From a checkpoint of a small multi-label image tagger.
Model: 5.27M parameters, 32-pixel images, arch coatnet, norm layernorm.
Data: 145000 training examples, 6.9 epochs.
Rows from block 6, named by matrix and row number. Rows with one number belong to one neuron. Each number is 128 + 32 x the weight over its row's rms, rounded and kept within 0 to 255. All counts start at 0. Numbers have three digits each. After the name is the row's rms in percent of the matrix's.
# gate: MLP gate (model.blocks.6.mlp.gate.weight, 960x320), inputs 0-53
# fc1: MLP up (model.blocks.6.mlp.fc1.weight, 960x320), inputs 0-53
# fc2: MLP down (model.blocks.6.mlp.fc2.weight, 320x960, transposed), outputs 0-53
gate.648 008:115133155081113157145148083102083149197122156143122127149145123070156138159167093119159118146089104131111180131148153151151204129127109140143139107144148177124119
gate.649 041:135113149105105151137127089107098123212103139143106104133140127089154131134160113116174162113092099143104144102164126141168169140125138134154112089163152184099121
gate.654 024:135101122122176146183115052147105097202136157159097149122135098072174137164153109151123162139105060128093163118155145167144182143162164132128102101141145138114092
gate.655 032:104112173140167134141114098129121145205110133180101123122127117104155147136137110127194158145124101119078125125141141149167151133156159125131106082129152136089121
gate.658 013:082125168137147123148111117143130159184126096188124129138101116121152151131124124113186152135133115123039111105113141134170147140132166131126100062128148134092105
gate.659 007:109069177131174134117118110096123139220080142136102101143167146086183147110121092123188141137123138124073115146116141131189145110167158115140126091111157114090134
gate.662 095:084096158176156111121122117141129180255101119154123130129115110094153176141148124114201167167149125100091117133179099147150144130190211104148106109105141113106154
gate.663 006:091130194135158132121137114121136162182102129190116101116105112112134148145134108134195108152130146125106127140131143118147151147141168131103153121115144124124129
gate.665 016:111123160114119144139126083112101147205103140155114111134134130089159142143157103113178148127105110134098135108149141143165184139137156131139113093147153170099123
gate.666 029:113120113176146155138121104126136154148161104205106114150100035126110146127152097133168158146152098140156146099173129169109138156157164122158111092165109140117112
gate.667 259:100138172118144158164086084132094154177091119199118110124105123100142123161162099119178153144117102151090139110162177134155181151124164154128115099186149154105105
gate.674 007:141103168172183149148107107151104119173129096166130090146148072172120131124137131140134128094122096104112116132116131162150142134153149143123123082167117137116109
gate.675 015:110119178128143135137129102120121142182118152174108120131135126097171150140141112125189137146119102129096133113138133155165152142145145128140105099129157144111120
gate.676 009:086128197136142125124117118101129166186115121177112128141127111109133136125125115097214151127121114118077132095125145127166146147141147125124119066133175146084125
gate.677 008:127098183113162137112117115075131117156075131120092077113177151078159105101111095119224132117110143132078123146111150103187135113135137127122181093120160118099130
gate.678 005:079170175113151178172100089139085165159084125180141113129091174113123145195185083137128122188112140154114122131179187144162198135131142157124116145160143126132100
gate.679 041:103118200130160133124129112124118146162095140179115126139107120099149128142131096105182140150127124121103141149143149108180155137136146125093153096128174129112134
gate.686 043:089132169132150146153086082124107166171096114189110104109110132090145139150148105119205173148122115142075125119155163129152166139140187143138108100155155149094112
gate.687 024:096158164137148142191082099157125155141150095213120120104073106107143153173151132134174156165143108164075110104145159143133161157113188155148089114160129128113087
gate.689 007:105076170139170131118135102107120146230087147138103109149154145080178162116125093125174146148131136115082110149121139140189155107178170107136112097097160110091138
gate.691 015:110118130128142136175121076142109139202141144181107138139115085076158147167158107124149158150123071128097165108152153154144189145147178127133111099143145145106105
gate.693 008:115121173148179146171077097135110135156116107192143095107136118156143129141140140125174118114099108139077113137117156172125151138136140173145123083168128154124106
gate.694 024:120119172156165146154111123153099150159117091176144097158121066172108106152132110131138119113140102095123125135124158138153158138120149140104134088169115118127118
gate.697 007:083107179139176128123117102106128159189103112169105125140126115107152143122123107108212157139130124117061119139125142133175151122151165121124116070123154125091130
gate.706 014:114159146142158161170100078119133124133152099209086105085099097107120145153157127144194150168116104174117139104179145160099133156139155157169105120174111146137100
gate.707 013:102118175145171128141093114140132153173129101212110117103108105132131144126126125133209152130135099120089117114123144153137134152147151133132105060138139134096115
gate.711 008:088125162128165167168090100156111149137114097178126086126099139126150156174147101156139129157138126159074105124129187137146169132137212150130102119134130100115087
gate.716 015:087160173115170177178102080139100144157096128194129107104093164102147152176172094145153127180104140163096124124163175144147176138142167155130111137149149128122086
gate.717 018:097154169122166175170102084143091143159088115187136093137099148138125132184169092139128116167117129144119117127166180143156182148128147150116119132166127114133099
gate.723 005:082099149139157129124102115120130162187119131193083114144124118117151148120129111121174148141139111128065119122122140143149138132151157120126111058123143121070120
gate.726 009:139061149133171132130115112144132083192129121148111102149155050094174101110107118124136168095117101101083161111112137120162157146121181116112141058142155120096129
gate.731 022:090167177118162170185094087146097153139103110198136106100084168118137151184170105142157131178116138165086111122159171139145173138124178165134104137159139131132087
gate.732 030:073118175139161132121111109108127162181099125158103122128133113104142126120125102103233155128119121121084128131125152120167148138147153126117130063132156136095127
gate.733 014:169122117146122128197156102147107118177194121133137139132136083165139137176147167128114144116114065107142121135131138214132171129141168139145102120135107141171115
gate.735 005:112145175103143165152118079115093148198104141172118118115120131077152133174168087121180137153096117147108159120169169137152193141133146149126124114159156167113116
gate.736 035:110133157121137147139120077108106130195096146181101138130131102067138134144147088116179165140104103126108159106159162132160186142143152128123128094155159164088114
gate.737 017:108109179124153140134120094124108143196079138165115115136129126095156124141141096113181153128115114123093135126148155123180176138140163129109125090138164141098124
gate.742 008:112076167138172131118130108098125137236087144136096108146163140087178154111122095129178143136128134120082115145117136136193145110169155112136114086108157114094135
gate.743 006:129102194135172139131109099112138123164110105178097093097151118112143137106105130132190142121113126133072109143110157128159138121147173134134136080120138123104122
gate.745 032:084139199136164140124105111127121172188100116189124100101095134103132155144141101130205126164134148136089121137150155121146151137147176135121140121128148126108130
gate.748 028:102151171114167172179096071149098127168085123190117107104100151099152126177167103139144150160108113153090127115174169132157178149128158152112103129172144133115093
gate.754 045:078146190152144132126084124126137188144094094207126106095097116138111136139139117113206117144150144145102115125140161107126136158116158146107139117158140131117134
gate.758 005:097112165146175134145101101128129144180125113191104130135131096115142131121123113126180155127120092116075133122118153148144151142149157134123118065141141136092103
gate.759 027:082157173104114133115147127128121156182110126177129107133107106084115122153150098107182118153112131133123182122174149097148183161088129139101167126157150165134136
gate.762 010:106107176119183166128069090106112140136074123167116097110140155103158127116122097146184119148117150160074115142119174127145147119146151149136133091140137107107108
gate.763 006:072122170137152122144112119144134161187127097195117124128093117116156155132124125114195151144135120125031114103116139120160142149134166130125105067124152129092108
gate.764 019:161107124080135164130139072096118065182114169139084095146167104075172111112155104132149106089078096172130180087147125137153168159118090143138140090160123163125109
gate.765 015:133114170115116133128153093103109131214095166135120114131154131097163144135151118108172135109096114124108141110138123151174166137145139125135123100127163178105139
gate.770 009:096146189101136151134119113131109147186088117167132094124099143090140117161148101114165129166116145145095146130166163095167192156093166144103145121159160124124115
gate.771 011:138137143095122167171103086123086107172108131178129105145124112125138101155171103111135119108097087161138154089149171153164196164089094159118123086203138161127098
gate.772 014:076186178116123145141130124129118175141118110187137115088077140100103132176159108112204132188115145148126156142192165108127163143102156163119156157161146161153130
gate.776 062:087133170141158150148095089139107170177103113201117118125104104097135134151150090121183154155127109133098143124156173134151178143143175138123120098161148139104110
gate.780 008:096144174126154172152099079130083152192074134180125108115114136117129105178170081112141142159108110132122152133197211134154180141131124149090142132184153132115121
gate.782 062:104121162110137148144107081117104148199096135175107094126122127083156135149161103120187147136112107152092142107158152131156179155134172141135121097153154160101116
gate.785 009:079150153133148157187077086148109160151129112195123097119088122119132154177172107136146139175121104157098127103160174156142172149131167161141102117177129135121088
gate.786 065:089164103164102145174123121144124160131180089191121116158080056131090129167167102118148160180155091135157147098186138148119158154096159139149117107174100149142105
gate.790 049:115119170123165166139113066120084144179108127160117118134135112095131127145146081131188147141107104123106154155155170151158189113153162141135135091150135142121120
gate.800 006:072174165135137156159082118134098181131114097200149102126074118128116136185178086123163123180156147156128132099183158139131165157102152149123121118180132125118123
gate.802 016:154107106103145161168150066118118088179152185146109123152160090100179145146179115146114089111080079160148173087131117185131166159150095150148106112146121172147094
gate.804 008:102150227145156123130102125129135163155114101217129121081096103142112137132131138120207127130135136131096122130131143120119128152124149147099136113142143145120135
gate.805 012:074147190143136129130079125123136185141099096204129108094088120139111131140146127111227116133155138148089116117134161111123135169108157158103140122173142139114136
gate.809 023:082108178138160129125115107113131159172103119181101122151124114110147145121126106111214149134132118122069120114122143129175150143144155121122115073127154129095121
gate.810 011:086126175145164144145089095146115171169101104197115119117097115089132139149138097126197168179133115128083134142160170123153172132147204134126124105148147126107115
gate.814 010:111129109151139149153107094125140135123167107213084110113095058110119143132156112137182152147150086170140154088177134159102136168132157134154108100182107139134107
gate.817 056:111144166108138159175095078130086145176108120191121108123110123086147129172169106122172142144109097151089142110154170141151186146118158159141116103182146165113101
gate.821 009:137124146108110152152132078101117114190120155166113107149150094104161141132164117117149116098093093151114144079121141158155177162125097141143114077160139175110110
gate.824 007:072134162134144133176058109171129161165122103244107114103072121114149142146138123121194164174137109147067123081134155123140140174130170142126106099144154130103065
gate.825 006:105058116140137120125131116133139144183137136177062120185129046101160141117126120110167139126146090128094126116126127136150138150147167110116127076118113117104138
gate.827 010:109130177142181157147104104138106144150113104192124085115121092136123126146144108137182117124117113131117146123153154142131148145133147158123135106179119154136115
gate.830 013:135137144159153140169096095134147106144178084204097102102121054132121139116132159136168167111106076147096121092124137158113128161124153153163101077183115170115093
gate.835 054:135114159106174178145117058118060115179109140145120117133148122091142128147152082141166126130092102131112161154150168156155200110156126150140137092151135153129112
gate.838 062:107140173109140163160096078124089148187090126183117106121114135090148124165169096117176151143108106154095144112167175133159187148123153154130118104181154162105108
gate.840 006:098089115163164146135072102146129141154135096198090091131121058115139134111142092126142176130154076137096140095162138157141147151152180118146111072184130124081115
gate.842 044:096107154157183161145105095157103150157108105162115132157117112094142175143144082199158169160121088101104121180147148171154158085186156133104100091149144135105091
gate.846 012:103137176137153127175085106150125149165131104215126119102096113111145148154131130131198170141134116144052113102117149131150154147123225154130095106141145139101096
fc1.648 009:128114186159214159124116083125118103160063125155103100096138143146126124114120103155152138122102141112117087166138155120161132112177161134103125112122130111116106
fc1.649 046:134098156121103145127116100114093137215100125136113102134143121108146123121152117111178181103101094130094135111167126141171157127129145134150113080167152179088136
fc1.654 048:113158106183112110101114135134161136117126092178057143101080108157076144102113142126195199173162138131133075140177084099124096122138165076163101119127093099121145
fc1.655 021:120110179139166135132113096114108141188089146156108125117162123096159148128138106126186159117111104109084130122144134153171147117167151123148100073133166152083133
fc1.658 008:087107166146163119155105109153132154182124095180125130136102115120162152130117127116178161135138112114041104109109143138168148130142170128124090062122152125087102
fc1.659 010:154174084123092123142125146156133109046171117105141155111099113171085100145130164129075124113130113140172138111138117125066103145089097142125115160152097138159113
fc1.662 036:184143113089111155140106119109112084030121135117134119122140150179107072116115118127044108083106122155166119096098177119142114150089058153105133112153125127134101
fc1.663 032:097113198139164131082147122105130181192087134162115095155143107119111141110120088122188102139125152106125135160136151120154146117162146116110174108098132116116159
fc1.665 026:145138095145134106118136178150162111056159119104147141120113124169101118118104158146080102130153148126161123142111105113087067122118107126116139171106099088162135
fc1.666 054:116191101157096127172131143161129158089202099176149142111081083183079144169169159132111125142139092133181135100159113169077118165096103157139103155181093175178111
fc1.667 284:164114083138102095092176171121162099090170143055137144132156127158118140092098163133084103102134148108171118135094071132102072108133090102136137152075108116149156
fc1.674 015:143148124129118147109173112100117121134211125130120129098138117145073141110147120115162082135095130124180120150126130205109148098129095144177170125131120186149131
fc1.675 036:144137082131115118113124161136139119077140104080153137125116133162086100113110145130076114117140163126162120150114123097089100110109109128110156161123097107146141
fc1.676 012:180145080103099143128149137133118086078126153079147126111134157142123101140141139142057096132120149146192136159148116118100110111102086140124160192129099115174139
fc1.677 025:121099167128164125096133115078161123146094127126073090102158134082143120071093095127214142127123149125084112144109137091163115117150150100128162095108145102089137
fc1.678 009:081152166097117158113120146122080213124049124109171131168114214134106112179156075113101100183148190125148121172157175117172174106116105123104151168117151078144153
fc1.679 705:099110177131153134118131107117122149175091143181107118146121110092149130136135092108183141141124118119103143133142150113172160148140152122100149088128163135107133
fc1.686 261:096141167118136151167065086128105157160094109187114089097102158098155132157157114118196168144121117166072112102156162126148159149122181158147095109167156157093103
fc1.687 066:085155207162154132117117124122141188171104104197129115119108092150099142130137116124203111131141144118122119129129150120126137156127139133105141110150139141117137
fc1.689 007:161168102103106136117109149132131096041152111078135150105124123157079088116115162127103108089112135140166142118123122093073092134091074151119178145159099141151113
fc1.691 021:133147134144122121106122178144148126061118091098148109112115176200090121115111159142097106122153177131143069145119104105118070118108110127119128166116096089158142
fc1.693 055:111126101121099092103170136111142138133112160120081150137094157067138169131108109093112167158191158114128116118129110078132138140147172033126116158084155067103126
fc1.694 038:136149095101079106094154147098168110103164161098115159091128155086128139097123160124148138134111146153146146118143092114093096133120095125151134165098141163138144
fc1.697 009:160166095128097110145138175161136118066174132094179147098122140168098130141124166143052104117135139131170123117108117139066086120113097141130124177124125140154120
fc1.706 030:107146104089097109135143120116142135126148179112135162102111193065177170140144147141124099158126151184110133108125093124098118135146124130148111173077141140137122
fc1.707 052:088161206133134133122096128119134172134101096189134106105092117140100127131139121106213103134140153141115127119125167095118138178103125151095149112164144141121134
fc1.711 059:164079081171130103127159136132158094139186141105116131151152084195134152081112181150100126069134098100152103115080065186114087121176135103153104113088095134126131
fc1.716 098:167099071146085081095158173131159108101180133070127154151152079152116114091097164118092132081155106096166137122099072122100083126117098100126133125106105128140159
fc1.717 022:182099145148115112049184169105138088126118138083131120158181072157058087065082133099113131070117137073208147142113114084119097093127066102089182095098132143118170
fc1.723 025:172151170092102140126151125069116097112111135071134122072155197120125103123111144074144144123076168132118114157126154103163129076112110152173152135129164167118133
fc1.726 049:125163141166140089094181141102190146104187139154120159088105082121115181111112154159184100149150181134160123114098096124064069144167129101140131164053121116143143
fc1.731 120:161090087128083072085167171112164114115151145057129162156163106137132107080077162109104113083149132093146129137068094109119094116116101092113151122076124111127163
fc1.732 121:113200204158135128131150134088158175131134098168143137083101117133076142142109125103175138177101176095138100154110184118125127107138137148124158135114164152109116
fc1.733 019:138126151147139154172141076099115155229113124129131149159111124116162114174167134138187168169096114123132113166193137166145156115175188138143064153121109146129122
fc1.735 026:097123178124134128124111111115140162176116119176114103097119128083165151115128120116214139139117134152079126111118131120139147144126177138140120104133160167094124
fc1.736 049:144123100134122113124126180153147133059156103082160113126120157195119119115110168138078092118158151136141092153093101125098072112110111134135125160105096086166139
fc1.737 026:138107074129081081100170165125162122111186155078132163160146106129126142102102159123083105115154128113143131132087084124103097120128115094132143147072106105148154
fc1.742 007:108136148120123121155191125135135166181157131196172120130120093112144172160152141088142099165118123115126148122120143169136156133135140138126153143116148143134139
fc1.743 034:146143062148087113135151153140133131099169144095158158153121099188102123137142143134070113107145114117192135108124092157093099132126084124129112156132092138158140
fc1.745 035:170113090109098108124134147133123087090115150054144163131174155129146089113113158110065133091112111126140143135117113115124106119109076132112131142131131131145142
fc1.748 303:169101086143087085080162174101161105098167141066128147149171079152110111071085158108105116070133124095172144127079093121101080120121070104130156110102119139130161
fc1.754 151:180102062108116124131167132133119065110164162051129146164158133124148121113117140149048137104110105113153141125112091151130115100142099110149113136099112124139122
fc1.758 012:098119175148193134153099106140127149169134109195116138113127102119143142131125117142188143145119097114067135142117151159134147133153160148133116081136140133110100
fc1.759 015:124124136149128164128125138129081169131122163157153122119080151107114199098148108095145145159161147113104135121144138102104139138162114052111130117116199119088105
fc1.762 102:134088177110166147091104106082129114132063130113107093120179171115156110065090111128184119096100159138073106154080162109160123099149120132137155087111145114085129
fc1.763 005:177139089106101137102150147110118095073128156067138123119168149148093107116136133151065083103120142134213147157144109136101112111118084127132169185136106129176157
fc1.764 034:094120140145139104126092149128140170085094106099141149100110200143129128137088138114125150179158174108086063186092168104131107089144184113127125160081158077112123
fc1.765 040:088141191171194107101136139131168172148119099159125132088093133130112163117088134154191126180157187107088078180110124094126104105175229122111146149051123079124141
fc1.770 089:109143120107155162195077081161084131150118137166136131101082179073173157193182113144105171196122111190082130107183142150141174146137179148160072137171140114132082
fc1.771 234:123104106165155092107153149143166138109162135081117162107136129116134161114091153153113148156154142090106114173117086122091074089192186097139123172048117091132149
fc1.772 013:162101080102087093107128144107150096124136150057126156159157152101163103103098153127064131095114133132112123116091100112127097116114102107137105122089130115099134
fc1.776 531:086135173138159152147092088136105170175097114202116116119105112094135132153151090120186155158125111136095142126160176130151178142143175141124122101162150140104111
fc1.780 024:182095116115091078093151153102174083114144143085120150148162080104145100061075168103128135056115128110135146116070111090104090127100081116127151095101134148091156
fc1.782 272:105134160111133153153099081117101146186102131183112097127121121092149131151165104117182142133108103157100142099154159138152181161126154147139116094168150170104109
fc1.785 035:173116107093118141103152159123108097087105138061151143137144169137126076129113124126085107118134162129164141164136123103125114104108080120106156166108130097153154
fc1.786 232:159108125109088119145131107100127089189124162128120126148149078101164063121123135067101139071091081112129175090109191118140157163099056129085155085162165173076128
fc1.790 079:124129087161104075114139185138207124084154127111125151122117125158126138100099179125080123120158145124138098099091087107096049147119131105117115161096120101123134
fc1.800 015:083123171092130105125086159161088145145082130102179108106139170105159158146153148116135089121158183114075106105093124069140164119124142148070157122117213113126128
fc1.802 042:095141151162111091081114185132157177103091078107137149133110152159086113108082123116152172143180179088120090173136113068151081105123175091108147145093135077097177
fc1.804 046:102159218147158126139088127134131162139118098211137126061084120142116136140136144130207132133133140141088120124132136120111125159114153160106121127154153155120128
fc1.805 075:102156200127145137140070120128119163119108102205131107059099124125116122140144137121231126130129134157091142117149167116102125162107132173124142120197149164122130
fc1.809 026:092100174140159127123109089103138151179095122180082114140127109090159147112122103112202152137129114123071119109118150125169159148154162119131116082119154129092117
fc1.810 055:167127076121092106112169162112152088091170152061140140146156128172126126103116160133057087071131138124172114105084077140099083128113061118132123144100104129144137
fc1.814 007:143114164151189194118082089103094111097062120146125109152140121152119087088130126172185144113105125139120101132182148126078068099155087180139094108156068181123114
fc1.817 127:107137168122146153172093082136093148181108116195121110125107116097149132165161106123173149141117098143083132109146168140155182146125173152135110098172147155105101
fc1.821 023:130132102138111104082197146120148141151134150087113176142112149103105144141116127128124149186148176080193124176181087115114113088167162072130134191043130089136158
fc1.824 072:078139173132146143167065098146120167178104105235111111112087123106139133155147110116198163169130106147077129107145171131150153156132171148131110096163153138100091
fc1.825 011:102112121128125146122191090092148139200139165173047138184104103044140152133134087118161152183126121127127130131152145134164155123160163099134116124095135122096109
fc1.827 019:130147192115148104111186142128129138153111161082163144090135218125174175136113137136146083142106200104107090176084097116149117083165154132106121184036169143141135
fc1.830 024:158095108155123091193100121161161100152205100161112130102112068139189143121127201136130175082132066144064096069078105176111111168128194144160065090135129148099098
fc1.835 019:126137098147085078105144197137190139081149119097139142121114137164113132108104177119089127121161154117152094108105091104105049139105125103117126175100121101135149
fc1.838 090:133092078199158088092140167152182122086187113118121157142131055173096145072075154152102132110177125087150110136089078135088061119168151086126125122080086081130145
fc1.840 012:110137167156146173137113090077168169132138094148135142205097086152118082088092149147144161149111149152122080106118119088069115105123138187131063082122080163138096
fc1.842 045:086101154151182144141107089161107153190110114169108140151126101110135155136136089162159170139135091107087123154138141148170171111168193121116100078139133127102105
fc1.846 041:143119084128116137071164145101131115088125148060125134155164130144100111096127116132069087118121135110212148161146111130097101109143022104132167143122104119157158
fc2.648 049:180131115066077199117129134073120091109149141078157126162140120147103136097143139130106112095076117151150130089109096136153125145062058131159129103162138158142129
fc2.649 017:080145104145100098072168109150152177119089138146119148127124166094141086169106099094137126128151132106147122147144166144111168100141122111099109151129111107113120
fc2.654 041:178108137161170082185051116150105124123110105115153173092139138161155107111122147113128184069119097114039069127085148139149095118144185137073079107160151142095144
fc2.655 022:116132115142068058108153152113139157119141133108107153181130076090126035157112110063139108081170122127180138123122165141052113174121107100100133087143077139123164
fc2.658 020:176146144099136107149104153115103105098128081100191126101160154157124117125097176102133116119090174122109105146096149112132080095098135178086162127132160159121139
fc2.659 013:080174150043106135108084073096122159088072076160156146113114159140148146150128107131193109159107143168085088089116156135101092149124124145138116117149141109128160
fc2.662 006:130137122131138118109174097128185137127164152103134182118136161066150155154134128129130116149096122093174148135134093112124137109135153098126088142067093080145193
fc2.663 029:099148128102149083114129102182135187065092100096170207103093224146131138122141114139135146161188175154117082157146124105080112091134149150139079167060126067141148
fc2.665 112:166144123090067189126128125085119111131144140092168123158107131134100135110160137108102124110062115145143118102120100140152130131065066134145115122156141159122105
fc2.666 028:081165168112086087137063127126151165138125052193173132106076119137159141123138146124255132136119129142078101102102134131126141166106148155117128090137156145091138
fc2.667 429:173160142097128107160119144127105093104123099088190139090134157157123120136118176095129139110075163120110110145096137105136089101100138177061151143125161152134139
fc2.674 012:146155135100093082112112186126092100041101132124088073145168119153108142103113125117124111109097155161114158102081111132142101108086015140102168118191143157098103
fc2.675 244:183137117065071176107142149084117086110153146060159130162128128129105132092140130118096111112064137145164143110120089122156119125062061133136142123143147168135123
fc2.676 025:170091191152192159137060108131043147161044086115147157094147148152166132128138136121166171109153089104076042146148131158209144111156153127118080092143171112114139
fc2.677 005:133174128120112157119149152101063130070127132098148134105115164111068145076135135148127137174136159182128082147138149140103019080138118140156144148118122167145127
fc2.678 014:133084166137127101167078123135094220127110102137139099073147125189159135164146172126122097074162105132088104114102197184131124142139149164137126114154162123115161
fc2.679 052:164068120124131093051167163111142053124134150031105108134174109122141095087066138124098114105122138100159131149109073102163090114133128100119179152071157102132152
fc2.686 227:130115106146087246125137105064126146136131154099105079163096134085135073101143043115119136149118091159156148133183141152122171139117094094176105103178106138123106
fc2.687 111:116106096155099148112123154158120150121087129051146166158146115089120065068095115157149161102133120097133162145112092053126130117108090113122120146124148139134111
fc2.689 015:100094133079127129126103082124157125181099119182117122139163107115185097136107118100157087106104094101105157120084170135155189175101120113106145093135173099112144
fc2.691 028:105131123123108134130113190181104122094163058160153122112084084143141075083094175125118086145119154132131179169118133102128111117086084187122179108212169164153066
fc2.693 026:100164173126095101117133151127142162124166168140133170132113144102095159148169120150157147172159144118141083044127147159152133093162123108154079160100156175070126
fc2.694 017:103087090125146091123109127186137154099136099092189209125091193140120167141172115162106145129176121128107104141140096146082128126138161153146076144054120104134169
fc2.697 015:145159087087076140118188135104170113057151166155104111156126130085099100132114096118109116163112164160198165089133136099071128133100073121193153140117116128115077
fc2.706 005:162137119134127166131121113086138111171167180123124150129106114069112124088162106120143146088110102162102122084167114148129123134153179115149113109160095164130130
fc2.707 005:138116121181191141094137151136140152118138143121126104127150128166110183124107134132112135141170144093121079190118084145146075061204124140119126132102073068107111
fc2.711 157:129098186126137088154096121140107227119093109130157118059151153169151140172152181116119082098155133124086098139113206160140131125145152186097140148118157096127176
fc2.716 044:112166111129133147088157116124145105076090137108119162141124172090094113087120096168172180167100143147154108143163098072096087101141137126161111167100093124159112
fc2.717 037:073142167153117114129112132144139213142120140160181138132096135121113156141167115118212152160166158118134064101137152187148157115150145119140106118121143176088124
fc2.723 006:124144130129097112139097140124095165074112101097147184192101149125116060158144119091135119113162134136148097171109192167087125091134103163074122082117067137106157
fc2.726 011:152147133162104134162153097128182108154158153138081159112097080106124114119132128125078075123101083165103194131099141099141179178082140123066169159117116112203124
fc2.731 040:099154077119117143100161134119157040108149135132096171177130116073093121098122078145172194169091115130186153120161065095090125136115118075170119129119103153136086
fc2.732 018:071177168133140195188131074122146165166145109196122140129080138098132099181141137089178103191148119158119151145107192139091175145097170125124125136121112096162106
fc2.733 023:205119087095119147132148127108099040102107133099114076133151135156154109102090138119052110087092102147118173156136108087128116137102111155129182120134109072160155
fc2.735 008:082148086124068089126144142153194131127213155158116134151076068113098095123139144115063099116098117146140189096125132089075106149097108145070147150154088171135130
fc2.736 016:068103117179142110110083125186126176155127123200095124149105071124143126121148104159127147161191080118121154111171120132125155170150139100158093105177114111119118
fc2.737 014:141141144175121193173113123104130118171151128173115059135114042163153103125137134125123113120077093119134132105120146160175133157120103142129122092247124180107083
fc2.742 007:204096093173169169147163161133092098115152174072115107117146135159095101089131141140038157108124126132185130174155123134126121088129112148146121145135109162147063
fc2.743 027:154138106062125119075111181087119108152082169130157117139110140046169125127077114077134142110117099100100177141105142073185131125119098118077178105130173144082138
fc2.745 040:119120113194129182115136080085142039197122161144108089165126090125129155125133119141169183111062089114161093113144086137140132125179125105135070088145135184095081
fc2.748 031:117109178133159096101120119104072172119087114114119160085158166124118158128119101119215135133153166104101068150149134117132106098170152082078122152088154079132191
fc2.754 158:155158141064143107071130170083139099176125179172144119132087144060151197180102104092139111135112117115120151136143147119203122122145114117079176112121147132082163
fc2.758 010:156116107141140157126143077167206081116120143144059100138136093150112114122113097211126163103109091137142147140171128125086119126146155103133102152157035094164104
fc2.759 016:164122129139110138167144168140092111044094145128104152104156165091088136050145123148156126138149116173134130165106170121128121161088071076071104079112153155097113
fc2.762 022:098170131117105181123115185154152144089140120186150096180090086093052063125111085136128055204120155154139202133146140005119113117116074168093205164142073090120099
fc2.763 068:078108112161118150100144110131153156157129169158063124169102098095130131126156071154125124137169083140149150106155106142118169164155111078176098117132096108125113
fc2.764 013:130158140106179106138132138147084139113093093162122100116131159158180124112102129084082134149117131138089164165130114062131112195128113180161108111181119086184154
fc2.765 023:147133158039138104130107165150121153065112086102128155084163167136142074080074147104093088140131171144087143151082177097129119118068113149117185109107151093139160
fc2.770 029:141084138152147064097131114121096087178112128071081130092182157164196187113127189134126192062144107081104059127108094205182133131154164077140069084123198156122148
fc2.771 029:132094087120132142115159087125111130122146126094130195117158122130161196158169109166143189110153082099171166100146057161100207148127146083161086150126158134129123
fc2.772 007:111112192085168095139075111165068193146059097097167133079164198158158114135151179122098133127126114129066124126076171087168134132111184147088113163109181107122155
fc2.776 135:060116118183106134102149128128146166161155161175078113139084080097108153117150084134128117145187098148133152106157103139103145176146118083155108125129115121124132
fc2.780 022:122164082133144141099162125134145019125154145121110161175107121090106116095114078144114170167101134122163139130133055097123131126120104091140109120120113132127082
fc2.782 238:095068120150157142150084098154114137157118147166088125141135109139154152126158103173109147120161050142111133096150132180120172160152162096173097111154126118135108
fc2.785 024:124154072120123169090151130117143020136154147130099134185110104085105108083096079135136176149092120136165163117147061088122127134112090076151119113148102151134085
fc2.786 009:071092163149136049108105146164134176180086106149107129091147128138143162154113160128183172109138107094062148092109100090162144139129179096112108131117187083117147
fc2.790 054:079176151150165068108118183153155145083114103163144171126124117118073139133086165136148119156141168090125106155089118062161082101161127155072148153082134112118157
fc2.800 013:105147134097110100127150143168133089071156119111116151137105160126123086092156122126050092135098121126116163151118141091128123147055075112041161180098166119130109
fc2.802 018:111108170144175122142116096159114173185079122128140162104157176160179163176147159125165165113142100097135117134171167188132165122170168135108068112119171101113164
fc2.804 121:124107093141109135132121138145119143118098135059143190147138126082124077070103108153149179105143123105126159142119091063119146131101103106138088159121170134134120
fc2.805 023:104118103161123117129092142145125135127102129078134170126120122086133070073100108123143171122158128106091120138103110061145130131122115116102082147140155135106101
fc2.809 026:062113155184146087118085171195108158166131049135129104114113113163125156135109158147153116129200116099080099170109125134138115119141176135091130117117114110125154
fc2.810 037:180099161094189121130087106132115094118058110078154154077161205138179146126089163143153150121103157108073082186094141126171112064143146160094104122087180096108119
fc2.814 006:072110177168128124122106098127126219255102115111179121152106148121162129169176157116181120133129124051111096108143139141136158148184180153166096126099150112145183
fc2.817 083:161073108137110135096167177106124115121114119062095101190156149109152100098087087111100142080155104117129153165160114117194119089135104087062157085155080105106163
fc2.821 093:116138180146139165161131023111104108213110162123141152096083134096191125151146125104170156096120099121106138117139167141124165127149145133105086134130176142054136
fc2.824 488:087093101154107152089155116119154145154145165145062106180130091105122132118145078147108116130171095139167151103162103161121160158143108079188112109135099112130120
fc2.825 011:140100139085128136126142057123056113173116187072161145086133174098216162177166146146092142069125108107117180095144132171152169131096156124105124152113218161122175
fc2.827 017:096070124144105111114134123182134128143129105183123090121100085163139171154116139159159136107144119120143132102130095150130151128111129045116102123124140088094087
fc2.830 072:201070098122107139135176146155132048132137136041106135138169123138160057138105110150026141112113108078172160135154118107138143125114112115098139122139133115131128
fc2.835 029:176138102076094179101135151075148071060166150103122116163134110119091089072103128121081091122084128158157137129094124114139100128074038151131157130133106146138093
fc2.838 022:153163148127165117100101125130134070112102135108130134085122118128156056129096109093137106145084155136114117131134125047115080136144092149140133105141122127102118
fc2.840 011:154080116109160146174143068089108086184156164080118172120131150097169147141170139134095148156075100107149109151145089135093171160152166146150097128076137110133108
fc2.842 008:119140155063156171105145088083110100131088199082157115115132153092143164103111092166175111120087126155095102159096144131169168084145117139132139137082125149105119
fc2.846 057:168132140102124077171105129129106104121123114101176135098152131157127134149114189106135151104084146099109119115074143116127112117107141141079142131098176135111155